python train.py --arch="vit" --model="image classifier" --dataset="rendered landscapes of hills, water and sky" --train_examples=145000 --image_size=64 --crop_scale_min=0.8 --horizontal_flip=false --translate=0.06 --rotation_deg=10 --targets=["land", "light", "water"] --num_classes=[7, 4, 2] --norm="layernorm" --norm_position="pre" --activation="geglu" --mlp_ratio=3 --head_dim=64 --fused_qkv=false --bias="none" --qk_norm=true --parallel_block=false --inner_norm=false --patch_size=[4, 4] --conv_stem=true --layers=12 --width=192 --positions="rope" --pooling="mean" --mixing="cutmix" --loss="cross_entropy" --init="torch_default" --residual_init="scaled_by_depth" --optimizer="adamw" --lr=0.0013 --beta1=0.9 --beta2=0.999 --eps=1e-08 --grad_clip=3.0 --steps=5000 --batch_size=64 --epochs=2.2 --lr_schedule="cosine" --final_lr_fraction=0 --warmup_steps=250 --weight_decay=0.0
Rows from block 4 of a small image classifier, named by matrix and row number. Rows with one number belong to one neuron. Each number is 128 + 24 x the weight over its row's rms, rounded and kept within 0 to 255. All counts start at 0. Numbers have three digits each.
After each neuron's rows are labels from the 100 images, of 14976, where the neuron reaches its largest size: "top examples" is what is common among them. Only what is clearly more common there than usual is listed. The data: rendered landscapes of hills, water and sky.
# gate: MLP gate (model.blocks.4.mlp.gate.weight, 576x192), inputs 0-63
# fc1: MLP up (model.blocks.4.mlp.fc1.weight, 576x192), inputs 0-63
# fc2: MLP down (model.blocks.4.mlp.fc2.weight, 192x576, transposed), outputs 0-63

gate.478:097174128163156105086132142127098116151160129153153133159128089180163094151145113133127126120163139114131155094116155158135129117140153143130136152156100170135080110112165111147112153074097110
fc1.478:120149109163159111153163113115098143148140106142103158129146164128122097111105102104146130130154116160096105139141127117121107148169099134113129079097125077136095090123133104100105127100122134
fc2.478:160141135124129124138143123176117122163120149131107134126112126154089163105126112173121100094108125117122110141141115103169127148104116142147177109129078128144099116116152142145139119136150080
top examples: red mesas; overcast

gate.365:153141142149103110151069087144118126097145166107166130142141149172098116171120096105132106153099142147100112114125127110165102144116147112108123097122176113169078125132088138103126154154103153
fc1.365:152143116183148116162108150122170115153127132118087164116111152151125116110126100104093120132139133106156148136114108117140162134105126171126164100107124092155120152148156101125138158112157112
fc2.365:173142150106147118082122107136116081140152120148148104133125110129165156112110131144112121106113130126111125150123106171119135130109107048115127107153105152094119130144112123131124093112070180
top examples: green hills; noon

gate.246:117128134101080102096095100106085158111131082110105137153125127103161138127102094127160121094146117126123161132109148131129097128123121133107150136111102149161124115125095141114096105118105134
fc1.246:155109081132116103164134138138146135159106130145087102081104126150135120125129164150153091147103072155138111127081106132100138110139115134131116166155164126128139126127145131158154128132114156
fc2.246:120156105126139128128110118110148118143134101120096151169112165122119156100126086140140090082169117152114150149150158151136188157133118120111155105127113124132139121157143091126091121081108146
top examples: overcast; purple alien crags

gate.134:168113158122143133106113103100137144153077145126119103146115116098129111108124086137092091133143143130147118116124110108107118147136148146165107087130149118090135136131091144104151100097110150
fc1.134:165133132146113112145145164096177151143153122153156108102160160113168115109101121113108145160091158135146135100160142087127139140159074126117110124112166082152125118144169151177116133110115140
fc2.134:123130183093126136103142072139141145098123100120111128144098125111142078135143066088126121149106147149108108096112140115158129131105141133086125088106122146140128147166137199134123145149180116
top examples: sunset; purple alien crags

gate.288:152100118094143095123128112158112106147129122081116135142137084161139155100127121107130135178104145115146138111142159144127149146116090121104175103130172095132129105125108127116152090128104137
fc1.288:130165162145151104084159160102153137108151105115103132120148160126134170117119127166163082117161095108152125150150129133128118128156112146177151109090128109140076096106164140154082163146137116
fc2.288:173189136091142141162122115138121109150166085142128113118142107081165134152099113125111133072140115103110137135108078136154176111150117129131089129123141128055125126094134141110132157126088125
top examples: overcast; purple alien crags

gate.292:109133132104117087109143099125148107129097169122137126128121155127148141160156096133162157148155147158100120138096093131109162089120123123090116106092174099146126112127151112132116145085142104
fc1.292:135139135125146149146090080115105121137128096084167129145096154166164158128131135159124127121105107093129146128175085167128151136133112091115087151143094119119133103162114158111103110094113158
fc2.292:079132143114124104125143120148112126089078161103124122147145073084129090139127150127135120098125161118156103140131130103146115108115136115120143117123123092120121158124135148102119123113136098
top examples: noon; green hills

gate.13:093143146087140088147141167154146101154086139100161150157153139162111102159136118139121146158120144129114140093101128153110146095114126145091103098147128151102104110108128113153116120089116123
fc1.13:138160124131101130160166120150099167161132162145108151114104095122098121125131103111120112106132139145080125121093122081142134099139110129160115129097143136112101151148153170141112148141132128
fc2.13:176119133106140125162143128153118103131139117117149123093081093160136162098148122102130156164116124127136130079140135139150120107166134152091103130159103136112126146131136127099155143172153148
top examples: dark volcanic rock; overcast

gate.546:129126114143080141106151152159155152133104164132153145095117122181131141137139119090104160105114127074121139118101092123175096099116152147081136100143149143100125172090101150134144091110151114
fc1.546:115078166132110135161096159135091117117110149170155108156162139147166113122174136093132132161143136152101092160107125162098105117152101160143117148157130149150128120098103085139167111167166154
fc2.546:134160107134131129101154163162120111155139090080134136118131129132130151134105125145090089078180140142133129122146110145107147155134106147190115150114133102067085113083135114134098108084155097
top examples: snowy peaks; sunset

gate.474:093100124121143141093118126108128166133125143099159086117151120146137109159149131152119102115086090086131140137159156136126139106114158119122130098115163162168122140118098131151115138127147081
fc1.474:114139137119094115140157130158135106123151155108141127103124102129115152125103125158152157107163132166145157112125127097123118100128169112164148155164135134152095131109137085139173120120110147
fc2.474:186119125120097147141128121155158084096159075083127153126111041098118152131132091110153164154159127107154112124105128130169133111139122191131079136137133146141121162111128142130145166149148113
top examples: terraced slopes

gate.429:112125125158102107117124108157137087135099125160139156160123132106096144132112171114100157147114124155057091105093101146148174133110098104158160144132107091129137148150135101138092100130139130
fc1.429:117111132131134090159183121130107158187131150144092142124126115072140119116165160147141133141126158115098089099145143138152159124119098121164120147112103141131145090084134125111098114092104160
fc2.429:111161119134140136146131167110127149106111118094096122165128154115145135174110143150165131113124162136126181121151198137085104159122136136114149150156130115147122084135116117140138151145165132
top examples: desert dunes; sunset

gate.7:121128108106093130116153133133135098120092146111103117148125121133098096111167100154117109131124120109152142106140159106156134081154115098135108150114114134152118176107161149103136094147130135
fc1.7:106136087134118094145112082162106136088109118162155101143113095110105139088136128072125114155111087167099138120104106131143172150109120123157137091115108098121126110080158127139150118102141154
fc2.7:110119128135131120142161126129148163095135103094114098093142139095112131094119102157092099148165147157129136125103159117109115141163153116150151092134132106193148130129147148143139115115104090
top examples: red mesas; noon

gate.83:121132149135153138123109137114085118138094145140141130103145127136160093156108124148095145090144090084165111125093147120188152094137128124157116140095134112115116101119104142137155127099109120
fc1.83:106138120141131176142088087099093158123124158148101120111149145123099097138145118136093155144164111114150112119130116139126082133105137159158142125090106143142107117116099111072111154163149114
fc2.83:086149088128139123138106143118133161140108157160111099115178166111107107141124166147111128094121156105121144168129125095082146151123178128163131136133124102171155120108103122174123133115110101
top examples: green hills; red mesas

gate.490:117153116111168150154156114130112111103124101105168119111115158168108139078154098119127107137125112095095097145161121167127115147127120172145160100148148127119108142120166134093112105122099136
fc1.490:107152130097134095128113132084150085179139071137122161167153157121072122118176110090154124129118146125101097159162118154140115200147110098074174124117117098137130156118158176121108094154136166
fc2.490:123141114073148149139134121126169096120168120120158106062074124095159156126164100147141154077125092121162168110130120128120156118153125143130122120147134121146124110113120112138147114109073130
top examples: purple alien crags; sunset

gate.378:138111143131147106138140114129101121178164128120145126097103126108153117132101152157159156143153144100087115155108118146136104081093149152096153098174130112109103131065118134155089092149144137
fc1.378:112152115127155103104100092142141108159163111165128107159150132117159118114126116075160159118145110119124129099182119169150105136179132118145121121168127103153143118099135130151079111136143160
fc2.378:097122092133115118136129160135152129105115143168128110112184140112096122128061161174131132120144129103149161147115095122096150170093168121178170134136140126145159116119103068144156133112107130
top examples: dark volcanic rock; overcast

gate.177:166106090128113115126131127125149143163148146129121175102142156109165106180100143142181083114094080150142118121102104117148098110156173084102127106133131085174168124134134126100092116079129141
fc1.177:137088135127097124187122150138126147118107123116148146160129119104099140152156116151103149087126096155129110112105087133163107099151160107138117121111108165102154109139128104126110173093120146
fc2.177:157149104117131150096068093103156116081158131135139133103140168169165136121111151122135135099150125126110156117134103161073130127129137065120147129145137126154141099136124113152099158112107087
top examples: night; dark volcanic rock

gate.144:122119130128151163128114166112113096175146104152143143150159152157103081128131137113148142149140120153110104153106114106132113110152135093098128154138157138113141132168160136119094123147125141
fc1.144:111102127170076159091146096093125124177163100085102145125137112134086141147138118116164098170154162132084113116137148137163097130114123152162143102155116124091146152119155166099091097151132152
fc2.144:126177067103136130134096093146166132103120119137112123121154133132139110153132103106153081127111107135145117146147122141108102170122157097126144128122158108173120078128087117137136145127138154
top examples: desert dunes; water

gate.211:107153104101108124138144143142107097098135115080102137085158171163158114101139107147141090118148122105162119109106134169167094110114128166162121119158133109110093163095114138134101161153103137
fc1.211:169134110147167154133112095101155140142117082179146125104145093124135152123165114078083165160149120094101100142111136144111097092154133126151090139149149137128144096081099138192113111101098091
fc2.211:106160115115123161136159172148146142126114133117112110140098112126129127168118124129138141110135118147181165076116168155121113131116136108138140111147121118098136134140100151127141167163179117
top examples: sunset; purple alien crags

gate.231:124135146109105144172160141103108134097107122160121107122143122114117109113099100112096099108110076098162179103118138111171158151127175101131107168140117144162125113088110154095172103139130125
fc1.231:100110171131097157153098134156099143134108153149127130110151097163119101127124134080120151146140120155117105106085108134153149152140115173104133150119116110137140123101104161108145159149164095
fc2.231:094090078117133137122124130116090139126121160141133090135125148108139113106174138174122115130134158122140138158127151119117181154138110140145126119112134140178179106112111087133151105093115133
top examples: water; overcast

gate.138:134162151083121142116106120132113152136095100149174111109130109159158100125137104084143127117138122117140131141101104190159147123156091142127147134096135136147119130139123157093109129124121165
fc1.138:078120172114132137146156158137126127107104176187133126149123149112103120119098164150105180120132131098123130135088126106136148066109157121114133142112171118100173081157127141162146162106154164
fc2.138:140125177145075120115114101116150089158108138153109167129121147151103144117121113129116129125142121107081141128113114120139122120136131091128118125132147112162106149138151121109116176141124076
top examples: night; green hills

gate.398:143107122104122122157106153113114162160104129162146113089117172115138122115100141125150125158146154130097106125082129115121103111109115091127170090103155076102101102163123120172097115158116131
fc1.398:144133132160097146103109153149131141138162157166156146146154176119121111155122127126106138137116134131097145132105117097113122108141141157140145126150154134135117174134101133180162158175162140
fc2.398:107149150135129137142143113150133123091097097110103135099160126099091137092145087163125147137126138115103104119148150120152061096133114158149104133170121120179162114146151137132110115167172110
top examples: desert dunes; noon

gate.348:164118109107106121104122094122108117121113114129172111080115123182103128092146144171145087146091130116133103133103155104123123102145135135176148138164119150161145140136149145165117115096124109
fc1.348:161101152124131112128125123152124130153101068122146094125151137128111141148124144156103131120104131076110091114123081146151138115125094146133173161135137144146141139086152116129141114178083131
fc2.348:110135124104127122130135166134156078124127140159067126100126097093127129161124124125154121146113133155101153110127133070079143136072151109132146107162175126140177074121127128165149138083116163
top examples: dark volcanic rock; noon

gate.158:159155146126151150113121137170156106079151095092110154075140130163151105122144093150118170101162109123084149138133113123113161090100122123154167142148154150111096115127137098137111095148153171
fc1.158:098124112097116163143125135151163115088143122116138112114101073139108155121166113090145111187123173096140156146095133177147101117174136171107088149100139151100131158180116154090135115121130100
fc2.158:134147145128167130115124140129076107137127130138135133139161146136158138129142093142112100136144089119146119122148119121167083119090111098102138093131142171121120117148142122105133132109156122
top examples: desert dunes; overcast

gate.439:105156113132127120118141146133122112151118176124140092142143147136139156133159132149144150103115161109088097118111086162143152086154166145144166144101091093108092125154116165165095140089118087
fc1.439:172161116117129152133108095135119132103149132146123107143159161147140160105091121140119087088157111132099120112136114120137175146147089121129130175112120110151119162145085133105156105154125109
fc2.439:136127181101138144135111144163103133114126121135112158128137106097144126152146159143123152128112108133131163125116136140089145133120138107116195106135162119132101073146145114160139089117101115
top examples: noon; snowy peaks

gate.146:134131135130109141155173087153105114130130171124165122107146175110104111148104131141171141111116132139158165125102123115131114122108100086101122108161133126143113093129133145136095103140123099
fc1.146:144093114097146104118129116140157126096104109100120156141131100153100089131166138163143125180119161151080091161096153113109083169092121108109170113117135087139156139128133154142150120121132105
fc2.146:120103093093125138145110093134103119103147114102166139162100133107148079136153125127100136132133117141131129151088140135136132150171118104094132123131151136162142133115131145140140050076102145
top examples: water: dry; snowy peaks

gate.18:095139149095154123119101103152123178105117131108123148130147103120128147135126164177158105086129137100145121123138076148104131123147083099158117148105100094150116100094147124114107156152112116
fc1.18:104115134162092150126195156151122078151115159128178122127137139175139109159178143111121145146156151135103087175122170125153129085115155143144133067098121108114138147169116122124165104154159103
fc2.18:115155144122138142163109136148113125125128139147116129095154079111137167153093161142150161105120094115124153073131092113110141075124167104141136132156134122139147083149132132132131139132081095
top examples: overcast; desert dunes

gate.338:160080144114123152177144121090140089129113153113141130157132135150087110095148100113134112118142110076094163100117143158184134101118125164145132110096125170161138101159155143125150143145103132
fc1.338:155091164160120152138172116112070125147106135102087151109116122128104155162122156139124080130087091104142112100140154127133158126135113117138146138146111120127156130116096149147104166107164133
fc2.338:113111146145154112134097139116122165105103165092125124106138149095159083142139137153131133139158128134131093112114132146122082097169140134136146104155125098107124166135154151124117117143159072
top examples: terraced slopes; snowy peaks

gate.236:130123166166129110130119115137093161100155164150163159105103112107134113178111110128128149109101104144101145081139097133160120119089107116141094119160169117095131098113149161114152134117119126
fc1.236:089118145133118143130157131146162119100108171122098117139135128089081124103130140147084120114097136153086156169148130095159108160120158135123101125156117163150162109109157138111148166150118091
fc2.236:114064087132141139157162118174099137082162162085113121118074053107110143138106119096135113160117159084174095098113151122141182140135151194102130118121130164123125152146106147106176134125119128
top examples: water; sunset

gate.107:147135104113111099142102134155122159175116149115121152128117123145126118143157160166120097107118128118114164136124141151112169136106153102118126117134144103152126100160111091158086122100104153
fc1.107:135144073096120123145141116138084134098126194145167100146120105137162143140130165157127094082106132128171124097100112170126090115134136126095136143096127094072150094125114100100132147126101105
fc2.107:153104147122119122110106111121089133146197133118146102138138131132157135175107173127114115149157108156111115101099118160127119148116119091104144134108123153085131183127105141090105137097104120
top examples: desert dunes; noon

gate.286:153108106090143138074146101104091168104098152134141084112133144122094130146159123110093078108150152123150153096138128130110104085100123134143158173158088139114080165123151136165146147125131120
fc1.286:152181090108114116108111091142104116150147133140151150098123158124152132135151081125111095090111125095116106145162112101107169172119115159146100126135101126159131121146139138123134089128147109
fc2.286:121118143163126136148129151086142064148139139154125105147175191126102147088115123166153120087138115131100152107133145112144145130083094156104119128123137118107141139137175117136108101122109113
top examples: water; sunset

gate.293:088115135107082099172152155156102140094096155161153109111097104103124123172153119105144142135134079140154169140113135128158112139115158118135143120109105114131101115105109095118119136107076110
fc1.293:108132170148151114104146089110128159152104166108098154139131123143157147148119137127057158146122136100143101113119138090132115129107165162171101119108107170106186196131152157096158166158119091
fc2.293:139114123109167142115115132133141146113175120123112099085118076109147145171102113124138104128089147128119103123116101162138147146139140140104165120130141136122144124157100099124132160136099158
top examples: desert dunes; noon

gate.30:123107099143126140156135156128150107112121136165129124101107128149112086104159148127105166117142125069151092150089123172120151149176127143134159114111117115146093145140091146135161072115072157
fc1.30:151127165183127137103131181138168155143173124169119129105122147163143086112134163133119136103128156129120132071130100162107145150102141135130159133142134137143173121131096115177150170168079141
fc2.30:108068141142139128093148110107098123130123128101149170155106142119123135106149135124078111133136108171121137098132134118139130116144099113139099124164113139128133160125155141115115113088123101
top examples: snowy peaks; green hills

gate.254:146142086144110132137134164166164119106128119154154159137156112173098094157114094116116114188108139153119116168115145134158116126144182099121121095152112132164099145087112131155165120126088103
fc1.254:128158130128109118090092140140154117131127157079136088145124127115128110150180147145122154146114172157149108170122161109103118140153124127120102129099109117118133116169165112092126144121149099
fc2.254:103103119139113123127147108119146152080142138137133127132149194150113100169115106114114103107107111119166122151118145131139136177091139137105147119086153120120115115094129122175165132130155091
top examples: overcast; purple alien crags

gate.61:107152138078157123162110127149144150101130171113122157119129093143097157096111144136165143131097143133129105110125142153099112120131092117099114079130118152110170125091156164118153093139157115
fc1.61:158121134132158108145096139140152164110166108087137137098107142147104141142107152126124090107155155091127140094132130140097138129075089109186144119128104101115107139156140122136125102116098113
fc2.61:129162126110171143160124164115128096131139146106139139152137153079144113080139092149126072144104089160113101129183158102163137138115117184134177106141134157143095141184120111113162139108138156
top examples: dark volcanic rock; overcast

gate.438:136118166155154140088128103144158107152130163202108148089128172144170088128104139122136141094130136091116155135126136174161098144129171100112112135137169101142096126139075133151144159138120128
fc1.438:096132105142179126111148124138109127152126096087148099125106118120165130149148153157124125094108125126152147128100129132164092123133130121101127163153144103108162087145131164101097088092091122
fc2.438:127090150147110169131149092136174127159117143172130121093130112120125127140083154134096160156153130097121126145076075133109164095096164125153133111128105146144117135128148136129134147121132078
top examples: water: dry; snowy peaks

gate.305:147078111121136129111141147090150148151142115100162113122094151129129145149172154153175091141125136128115095156117117122127118126105159104115185117154131149156116154133137151144131097131155107
fc1.305:148140184172128166095123164113128086144159124177167132157140101112112112103111131142099186169131093138142109125089144148146095085141118145103094136138166165117122196134151115139129148140144125
fc2.305:125181105109147127145122096145151171111097110107123100118156185164096160087140113166142122097120121117125138103121132120128125144108142161162141126179077140162145089158132115137134109134125106
top examples: noon; purple alien crags

gate.63:114116147131166117120098114159130107123101136127157133094132119161157121094173150121146142133117108107113163102118082118166105143165094129152140102126135142165123149110112167139102079104057103
fc1.63:097102141161135140093178139117120135157112160137094144129100106134081095119106117152114103121104137123148165138109152118151146173090106137147145105114149105148172151092114140117129144175088124
fc2.63:153123162107149153140109119148076151129150141082157176149084112136159164137180131103137121119130102155125113100158158157171117132150098109104099138121097148103111145160138137080105130144137138
top examples: dark volcanic rock; overcast

gate.91:106123109151107107116122145129084144186128123107149130126116108174078136077144108104108131124128109117134136097126076148126113089109141140128164097151126104145136167079138136166148113145105134
fc1.91:117170099081102110171142098154099132091140145121083141138137094112152116169137106127132148133162125110158148088109108107124121105126122106159142122160089157107117100130165103089120160114157096
fc2.91:111101119117125109121120115150138128128108201152107129093126139124098074179123118144129135122102109093115142176069094093092132157086167114161148110113145135146123097142081163119142137094143126
top examples: terraced slopes; night

gate.335:124132151103141128171126137151139149162128168143172121100081143148132141110129093101120116095105078146129167094128124146116097121105162156137126121122131159098106129175090110138133091082120118
fc1.335:110125134104185108103148097084111135141131102086134121144147164104125146135111111155123142133143161175090149132150144112116096106089146153156112124128141149115088111171129121137160160141117118
fc2.335:109116107127118142178144137111088192117111142095094117126147153156123133150164112123096103132110139084162115134131155167155112102145152171092095139091130127117118137128127134090143142102151097
top examples: noon; snowy peaks

gate.6:143091103161136147112122102158103166168134179124111134098083096149127117126155111128127141139138157081122143125116114148139127148089158101135135102158140135123142162144116180124135119093094134
fc1.6:140118082128118148165157132125132101093160106097153108127125160163167135088152121124148096127097117159102131110119161176136115144112153105118134109157109126082136115149128097126113119149205152
fc2.6:088115125145143103121130160101115135149105127151132102137160147140134114142151161120077128131161129133129120164125104139104159090165137106168128138083178108125107123118112129114111119093128119
top examples: water; desert dunes

gate.556:114132141128181104137156149145148164153129155156101119118105152141162130104161154147084124115141117113138116146154130159117085121177121165160150126151140120138166145133100111133129130155156097
fc1.556:096154072097124148117136153138122106075122133082148099161136122149110151093108114135086097158146109108120103159156109114142111119132171155084168111103124153104142126149094149139174131133185133
fc2.556:119165169137128108135128115124136099106137102132155156157116111166123115124105135115149173124146155114152101153124090134176101082143115154152129154141136144131089104091162134132129073158146130
top examples: night; red mesas

gate.433:125132165095123104125116173123147119112134128148108163092104133154164147150098145156106119119091130097128161144158123112156092112161109105141155142130104130127160150097084112153130176096107156
fc1.433:165119152158139135123079145082149119115112150104149121136091125159161118135146098120121135163107092109109140108161081089160101131108139149167098089147127124178122098153159100117101125120105136
fc2.433:129135179123110126155142100148151097118137111145131147106109133105138088124097153127119119080135177103106124146134079108129128104108103140131179148145123104079135154082137102131158100127138152
top examples: terraced slopes; overcast

gate.240:101106116142130105118095116156115084129098151138180109117117115197159122109163128147134108135117135114130125129100101130133093140140119103143134125164121143148115089066135141108145075095109117
fc1.240:097152113164134104151135141135106155130142111087126157165096146125093125188107107153143123134133080103155130129116116132120112151125100113108132116107113091095127140145131181125132120147106122
fc2.240:177115148098157127141125147130091148155151122115136135119070116133144144137182142126148137145123113127125099081159137139154118121119113130120101116144076151087107159137123139117122159157127124
top examples: dark volcanic rock; noon

gate.369:119138139067106134084115144086115136163135150139114116112092181102153132109112098128121127131077125109106122122105118120111122139103174122130160094178132105178135104123113113124149139140097134
fc1.369:149153122137140146158107095162114115151093138168081156114117128128106101165125108137145131115117103121137107119166135077153149176117109086143146152156147134123124105151155148107144108169095144
fc2.369:124089144148140121083151206125102133151124164152117116153129128090136098178104150081128121110125108164131122118129153099121098129124114142099126124090159125074117150151108119124127122152171207
top examples: water: dry; high relief; purple alien crags

gate.427:099088108125117113182140133174138168117084090145153171155133150093150139124119132167159087144154111098105122104156123120133156120135096140107153124092107129135105171125136139173145153123144107
fc1.427:162112153162157158121171180133144107135133126123083152158102147143122109107106106098106096098156154114167104097155169130121116144104105132158099082128111140145129120137101139120146132153117103
fc2.427:114120150145151134132136091115129127129141115125141134147098093103138113106176111137127132126119146105111130123107133115132103098160121119153135154176142117180126106100112154141138075067090148
top examples: purple alien crags

gate.443:111144096107179100133093123135155114156110122138144132117111138145119108089148142145127130109124173101121127170099134176162093106127168198107158131148101093135145104099118109147170101084078153
fc1.443:103105171135145121101090140113104168169106137143160111126153109103105154163092167147125146098169145114127116137153129146103141136138113116143110140131096101146138111125147143148145139163109142
fc2.443:157128173134090137104145125133127138122147117136092138101094124106114145120143100118143141135115135129136087128125142106167152111099095110122100140102133139068119146101138167109118158158126124
top examples: dark volcanic rock; overcast

gate.452:114143140126107099154121153151144097150099097118152128100140156184140110073119142140137117091160130095120123117132114152145116104156102158132114135140113129128131175120156112125109114111144118
fc1.452:128151089163129079115112159119088134140130107102109150090120114150107152137141117146104106134106096130107102125124131102100190148161121111122132129105139125112117150108105134135101134149091113
fc2.452:125103161140149150130123135155186160106147140158124118097155160116133095120131124160079099151140121150088126141073158129092108123110171094111162084120131107140148144173153162135129127151151126
top examples: water; noon

gate.417:094138104144102135106116106134178109144093141127156112161130109124102118131156122150129129148104113162119104131128122148150095112149132121098169085094168103164116088116172168139101070086108113
fc1.417:148118135105148163118090114117140087143143129125114141102156153113145102154153121120146163106132108137084141114123137116090114158153150111110112108137117092152125123160154162117109121115151133
fc2.417:095116121138104088164149107139119147142081143145113133149151159114120113149118156169099142087137134130104116142089106134127171106112102142144155128127147095090151128138118109114144074123112129
top examples: night; desert dunes

gate.389:117150139150093085117109140129090116102099136104164112116139163153152129153095143116130109139122117122157104167139092163122156147080162118091103152091131142111151111098143142113167107103119128
fc1.389:111169108144153140149177136172109159128136125125108161135097132128157160116171115091133121117116114169114116114111142118138079149164101066125094141101110121134126110169140135119088101140111154
fc2.389:137113172117150128158116126143118144153127121112119152138089134148122128092165130122140158126129144123115112075135139123157106097170111124118088133152089119132128152100148154107136154184132137
top examples: red mesas; overcast

gate.99:094105124136177148152110139135146096122138133088142148088108141099135120071193084103141143167132143142146161111162173124175152155168146106110144152152113099131159157145158085099173093129155142
fc1.99:104128093155120142118118135149142124122112113124097158102129117119089097150108117175106112121109119069121126128117101136142153174120160138112135114093167136168137171085139127134113089126110135
fc2.99:135153162136106135144123085137144140098106096156096132129120104114108143107173146132115162157123147131100100110143112073157137104146108117121124124127095126129129124111164137109113136181159127
top examples: night; snowy peaks

gate.200:128132085139130152145117127123114108166112130166161090112151108124135111113139147095139081157089152133096162117108076162149172139123141153156132152142111111111104170114096131136131146151108135
fc1.200:162155124167128115162132125137143157128156139130161134131091159128151133122137113133155135118090150090134171137153175090093077117164149110144160125090155143099110088125102115159109121127114137
fc2.200:142161134112124143134170103167150095175115132113138142053112101164136143134085136117118128111147134124127112110092107085114117132110116124209162119141118125122100146133153170136142153122152106
top examples: night; purple alien crags

gate.569:170092093140137125141137111098128142096096146160112144152154095125111137107113102077164144138102153098101153147129132106133135121129133105149159094156141155157141103136127103144115135091152178
fc1.569:126173131133103153135133133145142136168159099161117098140130112111112144134147130104145127076138115135115140150110150137100130117147149093095130141165098103104108145110117095094098162162108129
fc2.569:131145153119166145126123121139122104149140132118129130177123148074108137150130141162143126067176135141112136123152166111136160127112086103123105107156130121138146086166125089074135114151133123
top examples: night; purple alien crags

gate.148:127133109142124110107104162117146134118103129143115155114103133119143088136110118114140147106102128153096127128175146110121135083152135102145167091116126154115112108164081126113138142110109164
fc1.148:105164106160151121085151139085132128129174112125084116143103115109140144167118134104104105150113135144108145105183156124108137100124108165142127166076131119100109165090146089097153137107098136
fc2.148:102143108129113166116151106180147128163068092123147181107089090191072147121146090084153095123101103088152132105116117128152118122155117173139080133110114132104106126113117159097138156133123149
top examples: desert dunes; sunset

gate.245:129131159145172124153107090117106168142104143154104131130145100155156095099107124156127129153159151114128168108102133119100120088112080125144144112153158164116143112101112094127161114104095131
fc1.245:156082154147174102126066141117149058107117098132123142139102134128125095125087142112132159151105092152089114159138145087147156074120146103092116111159157148176115154115160103116155112072133140
fc2.245:090148123164109103128124136093118114122117118157111105142173158128121134090129161146129132084171126102126157142128124127100152137153114124114099165117138111168115101104146112165124086118111130
top examples: terraced slopes; noon

gate.431:137077142115088084140121142134110111142123171151104148089134091139113099142156143148092148138163081080128143104139129117151141084131133128131105113118130142087113160101095101136139139134158116
fc1.431:107079127107107157118128131095136135134111092059159156106068145157137085129158082134134109120113132097182124115127157126115143187120156159116130144137152103151101152107140157121124114124110102
fc2.431:141161168126128117137084107086165086114153118133125127168170176136132118112131129111139155126161149151088082176132135122114110095133108124133147112141153130103129120120128123122086130152177121
top examples: sunset